{
  "arch": "conformer",
  "model": "audio frame classifier",
  "dataset": "synthesised sound scenes: up to three everyday sounds over a background",
  "train_examples": 26041,
  "noise_aug": 0.002,
  "time_shift_ms": 50,
  "n_mels": 64,
  "hop_length": 160,
  "input": "log_mel",
  "spec_augment": false,
  "win_length": 400,
  "num_classes": 39,
  "output_stride": 4,
  "norm": "rmsnorm",
  "activation": "relu",
  "mlp_ratio": 3,
  "head_dim": 64,
  "fused_qkv": true,
  "qk_norm": false,
  "layer_scale_init": 1.0,
  "inner_norm": false,
  "moe": "top_k",
  "drop_path": 0.1,
  "num_experts": 4,
  "moe_every": 1,
  "expert_mlp_ratio": 1,
  "experts_per_token": 2,
  "shared_expert": false,
  "subsampling": 4,
  "layers": 14,
  "width": 128,
  "positions": "sincos",
  "kernel_size": 15,
  "residual_init": "zero_last",
  "optimizer": "soap",
  "beta2": 0.999,
  "lr": 0.0052,
  "beta1": 0.95,
  "shampoo_beta": 0.95,
  "eps": 1e-08,
  "precondition_frequency": 16,
  "max_precond_dim": 1024,
  "one_sided": false,
  "adamw_lr_other_params": 0.0025,
  "grad_clip": 3.0,
  "steps": 8500,
  "batch_size": 64,
  "epochs": 20.9,
  "lr_schedule": "cosine",
  "final_lr_fraction": 0.05,
  "warmup_steps": 420,
  "weight_decay": 0.2,
  "adamw_weight_decay_other_params": 0.05
}
Rows from block 2 of a small audio frame classifier, named by matrix and row number. Rows with one number within an expert belong to one neuron, the router's apart. Each number is 500 + 40 x the weight over its row's rms, rounded and kept within 0 to 999. All counts start at 0. Numbers have three digits each. After the name is the row's rms in percent of the matrix's.
Before each expert's rows are labels from the 100 clips, of 14976, where the router gives the expert most weight on average: "responds to" is what is common among them; "loudest band" is the band of the loudest frequency at the time of the peak. Only what is clearly more common there than usual is listed. The data: synthesised sound scenes: up to three everyday sounds over a background. In brackets: how many of the 100.
# router: router (model.blocks.2.mlp.router.weight, 4x128, trained with AdamW), inputs 0-127
# up: expert up (model.blocks.2.mlp.up, 4x128x128), inputs 0-127
# down: expert down (model.blocks.2.mlp.down, 4x128x128, transposed), outputs 0-127

# expert 1
responds to: phone ringing (57); first sound: phone ringing (27)
loudest band: 1000 to 2000 Hz (81)
router.1 093:537568497440526515453488531503513441467443549501474559509462553503536492538543524492416521517520479547555487530469534554529502474538462486576506463568536573419565492464506579515485482521572588468537478551471513487510450455498506507481502495508527482461482568563449486479515527463518537540504499520499520563530532507585531534513545471543538558565473417561531558430494546548512481559511
up.12 062:488512457477500508444479502501552566483448505512555545571531468502505491428463453461468540533511523492502559445465520535480497512493525466510495444420587539446535515440475473503479489515501487465544582466494476449475444508475450520517539476528464586530506558420518566530530492492475453405481595531406525551517483609446474510540496510541502441501477468537473493445551486535538481500491
down.12 057:440449521516478452480534469499535509533494535496489531438503525494486447472579467511422459501524540504468468476517498519532588446501452489482579524470472533417487461524498467481483401497516543551506494478445460596527548539516469590532385515516478457493546451477477559488472526450468501524498510487498482506450547501470489504518519461540487554486410449453450500464607440537491456518497
up.13 102:542529516405450481514432472489412520519490432563504425480465608497484450511499551490472498461501486438505448488521517484533533511531493496458508582494558509499504517556467485474517508508527516481510487459490469402496517527517548480537531580479475416501462496520559467413592504451520430469502606461465496489479470496550472533513519493527474490503559554565513440522526490472478570476474
down.13 105:422462528474448470505452521442473524535537508422462477506582546502533514492534565433536446564524597481507533462497447578467495393518583513521522530484387558451480522527515585479543527482458495484472480466532492475479511518491481493547518474454555533491577516509522532520548442558457591491510524550451474480482511463509480453481515490539528533482526506489522456521544500497570501503487
up.14 114:487510504479525446497519558493437489485534513529462446546487466471482561534566513521465489520478447536512524489584485548526530477448551592595510506501450479436446477447446477515477475411505479441501491474521620436564405545541525484464429495532470471477465490537485497496555511474548529529467493513539504466561511443531439488462490483537536478498472425546466489492459547500550455517449
down.14 118:472446491505553549546525493545494535503537551482579503529527478561506479524447467528488533521534548474519561523455495480494451504532547541445491498549499525461490547538488537524566521481541496526465556550516553535514476484531522445512481505491512523595503565528462481453490556586485485561501516503652570529471412496416487515496450535434524520484492481502543473417560448511476494556535
up.15 062:510485515449567471480454556569526495460501448548466445493479476504488490448521520475588496462555483525519460415527439499504439471490504447430440510480545509497458525485449434398555518409548448447505480489526469497480435439507448525464437513457442494488419462583521473483428524492557499456450503454551512517486526515500524525457492504504463508526446459498526460492493433566496483534532
down.15 060:490490505442485529557529515515476564482541485571527437532517469507521489515482540528497506539490439456489532443468478540459526480451497499510537485530469514576537608528512557557455486497504455474508597511453499432458489554525431521488515553491508519493564470529534431571474570453501489523484425522539527475519522508405578562523577521603461515484526527463507495479519546544525430520515
up.16 111:533484462498469457554459538538495486517539464502552515438498550495509504485489450484529460491475537499551447494478515467477443558426479458456467505412491481515467486460530535484465442576468456495476493506489506452466569494476589523454390529554507494496498555537471547532436585590468382552500505533525496514465435468555506499515519530507603466486487461492466496457488486486516566545479
down.16 123:504514508510471422501386448497465490515491467541473472495464502550449459559574515570413476540500507434488511540494529497495496497486487464630522476492453452470516468583536508508513542505449573547502527511530494556462438408462553472540563504482511444459504480493522501489491491526511491542506527563532536535476428540477479520492535493527519472509566482521470486439538467584521550406496
up.17 123:485580452445566522453497534495506471523487490475508501546479523555544430513549524495559497560461494530474520473615495453541508414521473401459546522501520480528501507508499551417529496475563468490460492520532558505521456481565462496474509538463537550553480520532496433458534475466464488529554489479442444473526501533570440409487528448530497502504546481486582455450537503556547561482499
down.17 115:482435450519540510440485480462517449475528478517479497495500476501462548464486556440437541501524568543523566524494500529538424454523526508594523514471499556462464512444494498539480509470506478474506455483574524594576485464511524540450522477478509605538487483531542447537523469482524539537522515505493559477512468564601551457439407443474515555482470510425481489493473498441470476461560
up.18 090:444460491547523549487497518492452526559451461447551511517516500545533467529522544499511505496479491447474469474465527594541531590529512474575510554468481478478453521484477504402487575525541545585477466517529467496517545475513513507515616544558480487504428456436531434516504494486491465448528443486447493516554484577509486477476578543476483531485490436471544536557553442448454523507467
down.18 087:489560461542493518510526521494561527481524495533494502487515432505492505538514490429513475486410494458505477495440493445566519427484542451448534463541516517430504469429465418485473434484496480525456440398488494459480450515538566446444526445548443481460524500465487499566481527517465485458460465458412560485559579485513514496445539539473505460529531461513514434423458542484502558466520
up.19 083:467445416559477529461414492527526474529493443470460526455443508554438510543488460496470474611489543446532431510466511505475516512440561501459414505461548518486559523532476437508457463530452457473514559464498475516479527502536490507554445530487514514472512541511511549520486468456596495481558485502492503493512497486544470552473499471539467473551475459546445600611532471467465465490536
down.19 093:476508481485480535500557532423512445516436497537520451475477455498482482497573501545521487477480526443553513558466496434516519517529542458493575478540542528494439530529469507483519549493475567497514502447533472459509489428558498504476569501474515490418541533430509490581477453471581480567452488592493517502518466561491520531506512453471539497558443441437508494407551507587455442523535
up.20 130:438557506472478553507498458526509524498575458479522507544505565539485498482411537451545488496537525551510524480505446375438466486568471596531484503573553450546492483471541558467542461504458538475482519516535484516541467465557479539501535455584487479502425562497450489486531474518518540510509556536475535569494538512565526442531515481579475506483480523492487544433474494508411515548490
down.20 126:475516517519448541493552495445496464495503521564483460457568584528552546506533510478542453452501488533478562477527457527507473450552511508520494563463492500469422552462559463546455564485500487486521515497516486463549505493547545531474496478442504468480471504520551425501507461496467508532489488534444404447468500548452475521488514484415387440475559555453534572513429525523505580578483
up.21 105:684549431504490514449441505470514511518559526519484484552498470484482467444505509426448474572476485601531452525481511533488507485471518529509489488483546537529549458473531551456557477507454534469522500470509532512490481465491504511451556490439546542575511619493495502511480466517549476447475471471521491473513511527474451505499450428538452443487441480510541532452474531506550437479479
down.21 107:481466525458537485447517487481459610513516524500599499485462539536469508493514486488464514434555437560502474499483567512551521464437411558538563518533553504507511508501481484522529490495559569465547477493560450518491560524472555528485433510450447521509458498538475505526514453464512484483525554469472443523480590466416506543494533491482502481497461559485488551383574498450481546489550
up.22 125:518475475491566522518515436462505478462526547539491427520469542497519572579505491494463523517482464518506484477531485537548498502505574559499512473494619527463518561496449486479536505480475540450439537460432416505571461460467479535455478512480455467493484559483527516504558459495518524451389492503436489482508520416501473464412476512556504566527482503577520477447505602503501510525547
down.22 115:415493455493505533517513491525466441481563522430572492478557418510418541504504488424468594462526473521516499555534530512471500540489428599531543576532439481451467496508538539448545454506438511491474501473533488536498452557501472464520422475493481509519518500451486507486472489486537495465444495466575448516496536502493490477491485449463482515463574468507509493434435522479564391517464

# expert 2
responds to: number of sounds: 1 (87); electric buzz (84)
loudest band: 500 to 1000 Hz (46); 250 to 500 Hz (35)
router.2 095:443463449447514446559554540547487534482507516511588526476457433538419574510492513487439530451518522550496427543441471444519493533488465480522488456496584484452487502484433419579530502511495476499525488527513474557469459573472449501554444524468431494480410486463481519501557536536516500515539536575485460536534507552511540479529451545544503526523545532492442488522473522497567538550476
up.12 108:390522509505501562455499513528513494516434522457490530503469601527490497531475475475481457471527478506495537455536482458555488449568642471501486525468564448528458501463484510506497516510530523497599546534536452496495548563452512542493523477497534503500467537447496537570553498521462515549437540522498486435453531521522554517560547528570460515472458528439396480480465489532544530496543
down.12 105:524498496510456529489523476535464462518487562572485499524452521477464478428529555522543510472441494494536595521531484535553558445499567481610496589522504536507496460461608433473511525544486557556522462537409553502490482485526479546465504459514530534448485516555447492508533470465466515510459507491474504437491462525493491512555474565451453515516488536456555462514425425504510511412504
up.13 075:496459487569509458438537494488566516525427511483450508494514480494515509519559431504508455583541463505481410472467456478468601506516494447468502504474489526511492485487474434564461533531533495502521468533507499472461549518513525520498568531554537547539471447474515525555520441485448502591564485423520504483425509520505570472505494457518447525554459540442481497528447443469616514535569
down.13 088:508511462611459523459468536481497526464546538500494493511511506447523483450490528550459472478518533467470585504488481559553517387486496498508477582474488510582543542502537463480500490539581491549545571500482537430526513501492491550500423551514466544562526491505574559497518478539553463476464513459523492495535486574500459559518595505540466518538482558513494440483417509500480496490590
up.14 097:549513482514501468451496494526546486504566448442471545527527496403484475597441490495550578490555495519527413485514463438462455496467520447498440467552590492489499468504509488409491479485562514504502529511509511518486507474476488489503463512420503447495533529527541509536448485476547440583480504462483484543455505492446500453474548482449472507484521590509493626443563498495462536561482
down.14 099:515474453435508490535459496479517417554589497537482448510516499468515476484383458524529454549495572487576508507499502524507518542530449501510517526546492572526506496489549501480500490476505446490515530468485469464459527462516508478470420528486555493554517484453573574468445534543488501522491495507477494492483440471414498462435472449482522449427502498559411537403544484556487547593515
up.15 114:465501443494516464533561516493520531481519547505488552448481497514481509453472392577472490444428509480452566502465537482543382464548564512416470454530457513546573486502529515486524533495509527437489470584517479464463434529532522502547501525400563488513485532479506485468563528576514516505550495521454418524475501480477538484436443447528482543461487463494488506459497559510498521524442
down.15 112:571539523468543540483479513445487591499544513464523515481528521469489454585448515470508485468515568496562527489504480543488503535483623511437606447483501481391505532535461510515482462491490529492517463439420415502479534459490523556512458483509454471529481488549454475473455556490534474557497443472498553502465484520528497579527459542516504499557521459551503454439560551490467483546522
up.16 104:508478496469542520498551496461493575483411472501469493438471516523538550482504540499488480486501584540474524494553503461544640503500573506431514670479512540547454525488487472579541536525524453517525555508464551468499526549527518528476556530472539531517504510495531545551507467510488480505495423461540526438577475485428499535510495539495488491558519532436494490536486525532529536491474
down.16 105:511484525498504515477527453532504490500507577505498545508481426566447576499422458499506484575528512525524489519503445523559522475476515517513441478454486526495491532481564568480556478509488558470533497519489470442490508500528533493477437491524505632546451540558471455494581499492480474515456553445553417427512426516462420523570545449513498465493590582525518472467478489528490477524460
up.17 137:586505543503509521515450560488518531474470508471504587503407528465547551496473606481567530507524496497473441548529559494517483503521420503499401550514553551528492563497513542532474474549497478480510516489456496472479512494440517449530502522527450504468464446494498501528549542454522531453501447487523481476565525503445450466477479505470488504531538542461482506547508422492436585640481
down.17 129:499429543539524445419466485584526484536507479509480454491473445515529451513458543437452523497512449471523439475495484542486527564489504582486474495464529466522546478503474505487510516518465482470436472504488476439529451526503466468454511536572522497564561507541527590501522554528520446438472494447498417521543507475569474458511531471433427452486519508488471518487541477613568421453459
up.18 062:477469433572478485451487508469495482479453438477479581560519513401543500522437445432524479511505562530510502524546498498549453495492591482477520532487494514496457522532510473540452458477468536540510553471496545487470530483477553470465449525480475535456472495418518477425469461479559542492565497495570530401526460421535491479495420443441448463534432539443514481500492482523507572485479
down.18 073:523491478565482507464508492470510473480492500460563486493486510529510527435519446461542539538415536565544464473505537529471583518465578487602344520447452507532501470483512536489450536487447451541539563509510491481510460485509473519540573515466540482466522504550512517522548498482485449465503528557551543540517570458523504501518454549515475472476461460414528466530485500536510601510443
up.19 062:566502498496522500522505504552501512476566513491511534478448450421482500491527600558546496501492505523460556442538462535532530581456464464593515542495433554482494487470538497503535514486491509432448546458553530506547452451477526440569522523551508469589527552513490528534378532512544466527495530517446480533529504519565507477417483484412503546508497537459502497503454515446484447441496
down.19 077:497519543576548513462488552566556537455453476480481462465523440610518541547491519529551489451489469500498501467526490485504533474469496433527514492486520527552459456486502557529409467498460408511491507517486499415511561427532587506468606528506538518467461512497502534505456511520487492467544505536519568581553421500490510460484582511524509453496490500524489479482503516481491567597444
up.20 105:540545504458555545446460565492525489504532504504479518540545480554463541538572513527533508446518490453484430439492538490538426484554496518477458498520489538499485457545534499477491486406466482498498520480497444475499560530459486521518486461600455497460470513575545492486661495516467427444536517554437522517494527477593494480537552527541499425514480505480456500562464445537473491492479
down.20 106:505484494478446422479480484543519492539593511537572499489500532452511462462584423521484472544512453490502530485589556473519564461548557484457528507436424524504455564493549492517526559515493530525472520530490546511497515485477445515436531525489527483506504447521500472495518460512529522540494490571414452514495587517500551499534527520513511474431500550498604559511480510426610528540532
up.21 081:485460497548471498511563498483476441488469535531502543523451554494418535519545458497467430433464477482494520488411526458468503514485456466541535532461526494503443419475456466469479527487501543515498496569478539488546520506551485459535469465473448489526473484475548527450510506418625536446501483425433511540442448473528501508508522489474594487540439470449547518473499448475537501583586
down.21 081:488480518438493484525512491493508515505488523549447467473506485513544506456484553513433480495514481474521546557446485479579481455472538495534519509453450443562497519468513423520508509524440502543472473495475491503508475518460471526516415540462563502524458504539503477504479583556493500436408570504540517535520437525490480550518554517529527491538487460479601387507404392473451502426438
up.22 141:496521490489422540585515485477603491514628466554517510512530548516513589453484516445510491442481521525451477505488465538501481565509477543571460513483524442549506451494399497529532567481465547566511542488524513531569508475516564571538434542489530544530502454512488513523478461495455532527517532499480493538502555486519529506465461491489468477501518436556490620528532507553547488478520
down.22 126:429484481453573536537537488509486492500520513434537562458516556487534477485495488473528540540474556515464511553576539468477450513560501513491508522488566493481515526548478602525476456512473406474421495571557475568530483470536403546589469487461495483473499501423428468490544458550517486463475487501488512552499501529534555549457461539512501549402477473511445443506523497462454503522470

# expert 3
responds to: wind (35)
loudest band: 500 to 1000 Hz (46)
router.3 111:445498592473447585552505456507536473480546497549466459478556502554524530456566401530513519557500551505506562566556496479483466471502527514548530572492465499523531547451507557506580461528502499552496565516524495518481509525534496553548473440435501493463582448559486479525449478548487551510403494479455548516525509455488519558505500550544478502507504466461533520499445531481451421461530
up.12 088:501461523547443455486503417432402501504546467566557481494493469511459495534526495503642513544479470468498497418521500502513539478497481490522472556514522565495570470471494520507464576501486529468567555492507418535502526433486512501531547508579538542475511463489515538490507469456565441493456483440570552514446464502491478455449502432467462517479455574506522473561507517553514466514544
down.12 094:540500518496536509557495471508451573510498535435483535458520557482546515513489488580458543516486455481488502481545556544449490541576561545612489497452450462540502482470486416525547528463476619509499439516517500415525539492450528459513504486524459466539526458504530483469530509447475554473488565490431478490465549433476511483486460515605510518545512524503460534484506544484502450404506
up.13 118:501538446460493510462528543539472484496538468490501459488516563512539461496457403451434494495449514450514561520510448554490513510576467494471490542516492494525468590522497476495463529479590523425567537534487427519463467512574560472510453485497500546469541492602453441436462487573449482584540473475531493484479480516542463489550406443450484497531478553499562486464524502494529504483462
down.13 120:463525474563469455455517494476498468541549515517459515544451474497522506538416501546530512528507479498505468467570405449547503492494506506476518461501621455509485522528517491547435446474600402503586508498532529440473534460474542533552531501498461547477476497526495470551502537488527512503495438501510415479578439547515484529453443453464474521465460575451541481433514492502529551509442
up.14 077:463498407529537546429527530537434450470507489519443449515466489504547513464509438498471475457476481472501496494498463469449544579534463597520528418532610491511512496519466614492506523529553578502500461491497463457466472492524547490465541544483485449485494496543534513487533522505499543551520439439482578492498443521503458529466483515460480427533548545445470546445512538522448568544508
down.14 089:471525529570520474511478514510577546499495474476419474471397493512583498552478517462466477449477491476557520485535544497401469500491434524502552528434469395488513542496507466484483499487564423464558509503519473511484525458411558550504462562503526492531581514488443484508487545558507548475441454479488516555516478509496487479529491568502421524529458524531525456524462580551562486497493
up.15 103:447559539457441485463461449524482539513446462453479538477531524463531510517477559462468529509526619552509548571485479407435415500566459488511540489516492558549492495501528554430476479498526457479533552468486556471474537533506452476455479496490525540515453510490453514509510526514515439555472465483496502494527466433528541482435448504516486503488517461551571465462434534466467493406403
down.15 107:522533522606455451485481448528478522543472498517516499465473477510507477494529444529524486506551469579535564470533482435540559530478533475556471438547503530486497528485541480506445438535539504506539516473508476486558522535505534497501523510547511468380551480519595437491500440535537512560509497534563530440532460451412494527486490502587497462554494527502497513626473469451553461508530
up.16 114:489455483503512517521459498491463473507535516431479493553489527555493512456352409545578502500458452451552463511449530501522527498556434516474573517472570497494468496549486483500501501485565474505442440556473479497451520478511579537537532506535490479431543471544516419461443494515514482526494531535478520510501412484400532518457529503509528507431504562444578508478534501483480486491437
down.16 106:520481471479549632550512486547439464470501513554499416601468498494508502478471528473492498467519627497537530503469527520571474438546442492473464499483483527490482455504519516543486546470486472526515510521469528526461447481515454483509544504439562526518525514518547512503495538543412447511482529493466447501552535454553510390480459529473463503467516472445616522435470521486476502490545
up.17 123:535506473402480455499499476441514476548516457459545402432543497559468554439564437563506558482508471496473535501540473476532530544551518493543528469553356413483487510483534470500504504484398498531509441485511480482457485472520491472494474504516493489548478505546496525546560458555535562523528510489492455518529535393478541493448519518498535481446436457548501444508509458502522491478499
down.17 107:472442478467448402510489528458492499437427446447481501483544484548430534541542436472502490454478520481513454517436472512502438523461463441441520553486516472552502410446510452504532464495459498457515484412481433517520480495500578524465499515401563546444528494412491583506469504472450499539501477551518553503473531513487515516470516444506518543506422572505458530498481508506490461465550
up.18 095:436506524515483453503492533491554421555539492500533470455496531470601470475559511450551494529503474508515490472533476531441434471542479459463522456475441527538501423454476492430501475526539449443484498478489525415491443453419480501539456479459540519551458478548444491518516526532487589446482466531415521523439551453467446489434538451435504479503474479513485530495414495425523508521474
down.18 105:564472501504446495456446448481537476523535488496500472507446462528480412498512558459469533485513494567530591499532504408493553546497502487511539480513517504455476519437501450453474497500482489526534551518483504529488519444481512525492610504532387478522460509464493506533564433505492463555538481513525561472517500479528513441612520487446515495515443468517606490468541557420486488428452
up.19 108:546497536485530517496469506549537460500456472502532533554555557468467545459534516538431526501484477467453560496495521476451498467483510446471482527571510416525509470548537546481522552461424518555488489527570487479531521462509510519523515470407502433464537492550478394486475426529492411490390481498465505468416516544493497507601537446487515475515511503472502512453449466549455479574516
down.19 111:499488494542604462550506515500590485478427475483543467542547459511567514547566525494473467556452480452493473447477456471422455527555473425483536521512529515465543449606533559498450480475478544539527498504518514487547441510565531520473553472467482514499561540421501509566509529510508547497474390549491472480539474488466507497426463498502452442516497481554488478507505496537489417515460
up.20 082:455516452420448526433433528490521527490508509505475513505421525525490482470502412477527452499495453570588460552478474452485517489482503467524404547485496547471503469399537506458482533465511511512544558513459498530506518491525524514555532511480457533533530533567499506439445494482475473478466535486482475525463569466503499428484487527480528510421468509515635436431480453465487564432474
down.20 087:460487497571418434516500522521499526517504496557541481459512479502418474461427468512460511570541459448527465535462463507561445443575600516529524464455466370466521506504508520521445532470469480536469489511495472478471512542522527525561517549508513520548515537555514494468455486538552447488483476500531532446472461484518459487458485592551549508412495587493537498555480499523442496455487
up.21 090:484490482465574544454550528592506549508517539507507459466494469469563459526519506453505521506510473484476508489513523548451449537458530606581467458622564461536476553573543473458506486497477465547496522516514524499502518492476517453428546499460555482498498489553482507607421515472484429505525490481494527556424453489436479564490469571524515485467509490506454483467447475467481509485422
down.21 096:544524472552495430549522518489513470481510461545542501550410530504516509509588481440382499479472558570564484491527489527518551486549482484433481437499422540535493493492596518442485491499574491471542443517529533538537478473462542562515503571540493533483498525520427501519454528538540495542497419520480522465487472491557515544505479482450568453559500525542539534471554526488503556445480
up.22 094:518509476531513524510514481594517488517499497526487467554487523457556505480466476454431455535443517549436533453554480521477453558483556522533474589468501525535533574453552539504479507447474528446562525456519434525467469494537447551523501547529504489449504463471501531544451500494539529449414505561435493463511431509453421569486555501473440458491505504499506576508405491487426456548506
down.22 101:518495503543475441505536463486503423497465509489514469524505546504544565421466533444515515459511425496459480508449508479503457545445538601588507486450521555494512502510507493450445531472539501484488423508514451431485567483474536449532528489514483477535551521436490536509458501520515555407492451484584446532464529401508456469473563486527407472513447483496418534474531549463465496482492

# expert 0
responds to: reverberation (67); text has "room" (67); text has "reverberant" (67); rain (38)
loudest band: 1000 to 2000 Hz (55)
router.0 100:516501530518515434530472530524488537492495512411504515515495478480581424561476589563503546493535473541521470475517547550487545540504477575456492482520495494511539473479551466450495494477398447461515557448500526432466509457515540447530498525509493473586478491488489528434582508483466474497534512524556513473412488521480432445537552475491566481536520608506523482545531541518550581526535
up.12 108:532480499533476528540460519592441460475529499547546522434484518536519479504437555415486517544465479508502548489465519548469548493523495518450517465578503510493514511465518460568489476528529484507478523500565563512455505470471503494522519552439423479541496502440405469567436559515556506502511416517562492517501464489446459495437476563432490555446537524490521413488460536553534444489421
down.12 109:566460472488457411486521482545536485516508446537547603525543512529444526504454403495513455492432560470538532490539510480465452466448538506388499506481490470535466476510538486543479598515468543451521467523535528527522511510523528559466398491521525420520500482487498453538537459507558544533554468520498481513410496507522476497510580531512521524470571543477542563518477521490491546546517
up.13 089:453552542502494474411492556444457537488490450426504539516511529492463532549565452528508495487493448501456468493512465481534488485520532487483538473478487565495569475505454466479520526411497564546480488528572383508452469515492550512538506463412560519459518464486542522547480528489573549476412458488496513508519509471448562442459503511479490493496594442473514564585520453505518475563488
down.13 090:490508420510491496539467496395547441454513488479554448469512519545457498510524488478475419506494423523534430549549501489472508503551459549525475498562451494526431425471511526495533407509542484467510586527452480538483480569531453518508455477465515469449555548509495586475510486504498471406512464545503506463521519551427490512513494495574567546461496551522572462459556517469501474521540
up.14 084:494540504489478467468499464483447603492560470450505529500521523503441486501423473506484546471500453525485498508507496538520542474478483510441515464463531484515492473520545415523497540451587517450478472499532499519545527459493528528446557534542431624532442516517513434443552533534456466450499475520583497520487456539429431476428507432548514503453519471519531500513438438501411535439503
down.14 086:524445465505517531519472509549529595513484558478480525558547469505465524385532553558463517507455461544467503499505579444577540427466525522484546549592580460513521461476526490461500447479447531512517590552533517495539509485506489505481511510491496531519453538478525492459527489519498514508497558537447541515507566501514510467443533443510512516472415587466451411486534555476540479486555
up.15 126:468565552466493454479549447442495549478477497464489441448476471494504535507497449520369518498468512437487468470575515532491537490486477474481489551493471481513480451501553480453516636474498490499484492440476483448526581430518481562535482574562471527510489588473470498495541489511496521469521574560516550464504505556539517611518501495475484477534475507546471553476543446481450469486455
down.15 121:534504503501547486428472559481465510520434529485514542548401471481497486453487483535518511426508478532483460533596498422520530461458528482491500559523489501457501481562530587417512516515520478487585478456531487573484482422513466475457530542410414550493496513494498476459518507464498578531496498470460558494511473440530507481444525499495446518492450552455515464524442487518590430533544
up.16 069:543519483484497510488462460471551495464505455465504488533452499442468489449474455504390502474512524459481500585500499476478557465532496456523463514515512529531488540505498534489487485538502497516504470575517455534545525508522457555467491489384479495552451447488550578553551459463446427520471521539507496431514547520522516576471560520454488488518471485462518587589516501458598471588578
down.16 078:510500426538482447444503463402528519446465542503492465510507510518491468462530505486524521525524512453505502528541471482506457494459492526557631476439479539417523567491525522431542496512524506531513495494548465504555489568540456497554525449501437440475437473547466567504492490521509509537500530527502462513462478509423488462495551464509482497453532472498504562550383523471574538403567
up.17 103:533517456569491492504503576448486496485486461448534491487470506486520543426539442501468527508499452433482436501533482505499495556492420494577485437526466491564495472537475536510451506516535473472527448454488535500542539444499567476443474617454538510561522503474521605562435479472485453545482539576516554558536457460516547454460526564540488510476506519475467422492484516497488489486418
down.17 114:483497464565474513499451515446475553500535519525531544499495475443496542482526478611494514608536484496460488439549530546490484457480490428477447505510464475469456565532524513499431486503482450545532478467510421511452459447496457531563565480489549497475501466463531495472555457548518552523537497468495508509486414589454479528489532429473457459474535507443534412449422453496484523490568
up.18 087:551500455465532462499488439474544510488486490487481518495601497497457517519468556505430559488460554511416579514508468533497531435532534447591493521489474537510506525521486449510472410483469485573494510561457481515562474542549542493520483476517536496486464441532568532435505532539421477504468460518464503435433503468479506610460533570572555510502509516518463452517514451485446484517440
down.18 088:476542487497457544438521484473508480605404436512502465554472500494494551440452509449488514486476537505531492516505473462545523583513509509506607471477505501510425532505459514548547499488473513468465432526570484570451496528486498478522503582500460451604437497483567432479525446494515524472472528510520475549496538501525486459441505470431501486497511541506499480408424501510574566458497
up.19 092:432545479474449475560521474453544539524506522452499493446573527557507474534454418524525518455486492456490473483451469551507506532510537444516522498519531499483435459479558506496491475528488492553432526520478392469516506517480472548510550474532386448470446458463467509543468476516499451449456445439454518457418468510485453470528449523493503452396470552568493478534490497458556465431486
down.19 095:507517488528522499522481532468537569531504583527467463497482577518436444542474543485560460453465468493541564520440513470410491473497549564493584527510462540464487506445489459521458511493538498502508563517513555613515481481588478466568452511512522475501476499551597514493578459506466485532439516464503533512416526538516470467548483508456506505497451535472468512435452514495495417556495
up.20 111:519499518541502439527523497414480521520506402443525463477515503451496562445565466534518542539485513487494374523492481524483512582481520492487522512530468484577427526508467573482467498501544464551470503532495470490494534529510582428496521538495476474466573536523538558598475443504544468594542490527475546523437498482485537496435512525552508486454405501509467467453482477481481546463509
down.20 111:523550513534458470560429508437575515552468532478492516475556547476523472526538484476492501510523455457449498476500539569454503505535497459509458477555421519474517537568575494488478466571493514545484522455441455535508513570573478535477539554492499477565505484438430463490475439550502463546491531451466516442523466573390472496495531463506491427503559459505567418469500449492486468489518
up.21 110:483497500509456545419451468562513518499533512552544520478517525480520489433518535502475499394487452523560543473578501492470467535485532580421502512536471457507445484586620535494545431507455495486502508504470504563507505538478557545470520514485490465542477467493516476516484501524438465495548480498499491454523452398454496455477554492448535503433574461480451446566565453478477458471477
down.21 113:518582518506524473547524502563461516524521570477514515522488511490481434508431428476497443547475543501483485451548507489468465558498520535432448474432519493486472453546436462508514497542544452506571429519479532454508495531546561480403494444533535513520480496466489461484493578482517531517491460523478573441524546434499459475510508571546429479557537609442518475523549554446458497495475
up.22 104:452538502495449472485468493379439517564492504523475458492509560518449538515596470484469470536496496547467523516497467514540484519502529451578525482431433523460487528506474487487543467507532435552441555492445518452515504548568562480410458528487525500539541518487462551521451419584471444515521513498446524485457464498514475514475561509522556453488497454459476407455476528447471486543457
down.22 103:490496520483442464491476537472537487553515500504462510507458450505493505458463518515506436490465490466558413444442440517375561568530524505502516553511542523501540526519544557516480533518492519522496494517523514584482505482541500534509496480434497491589495505512559519524463421462471423546461450474498541488409472507484535441504558488504518456504520512492440406481401489444577569467518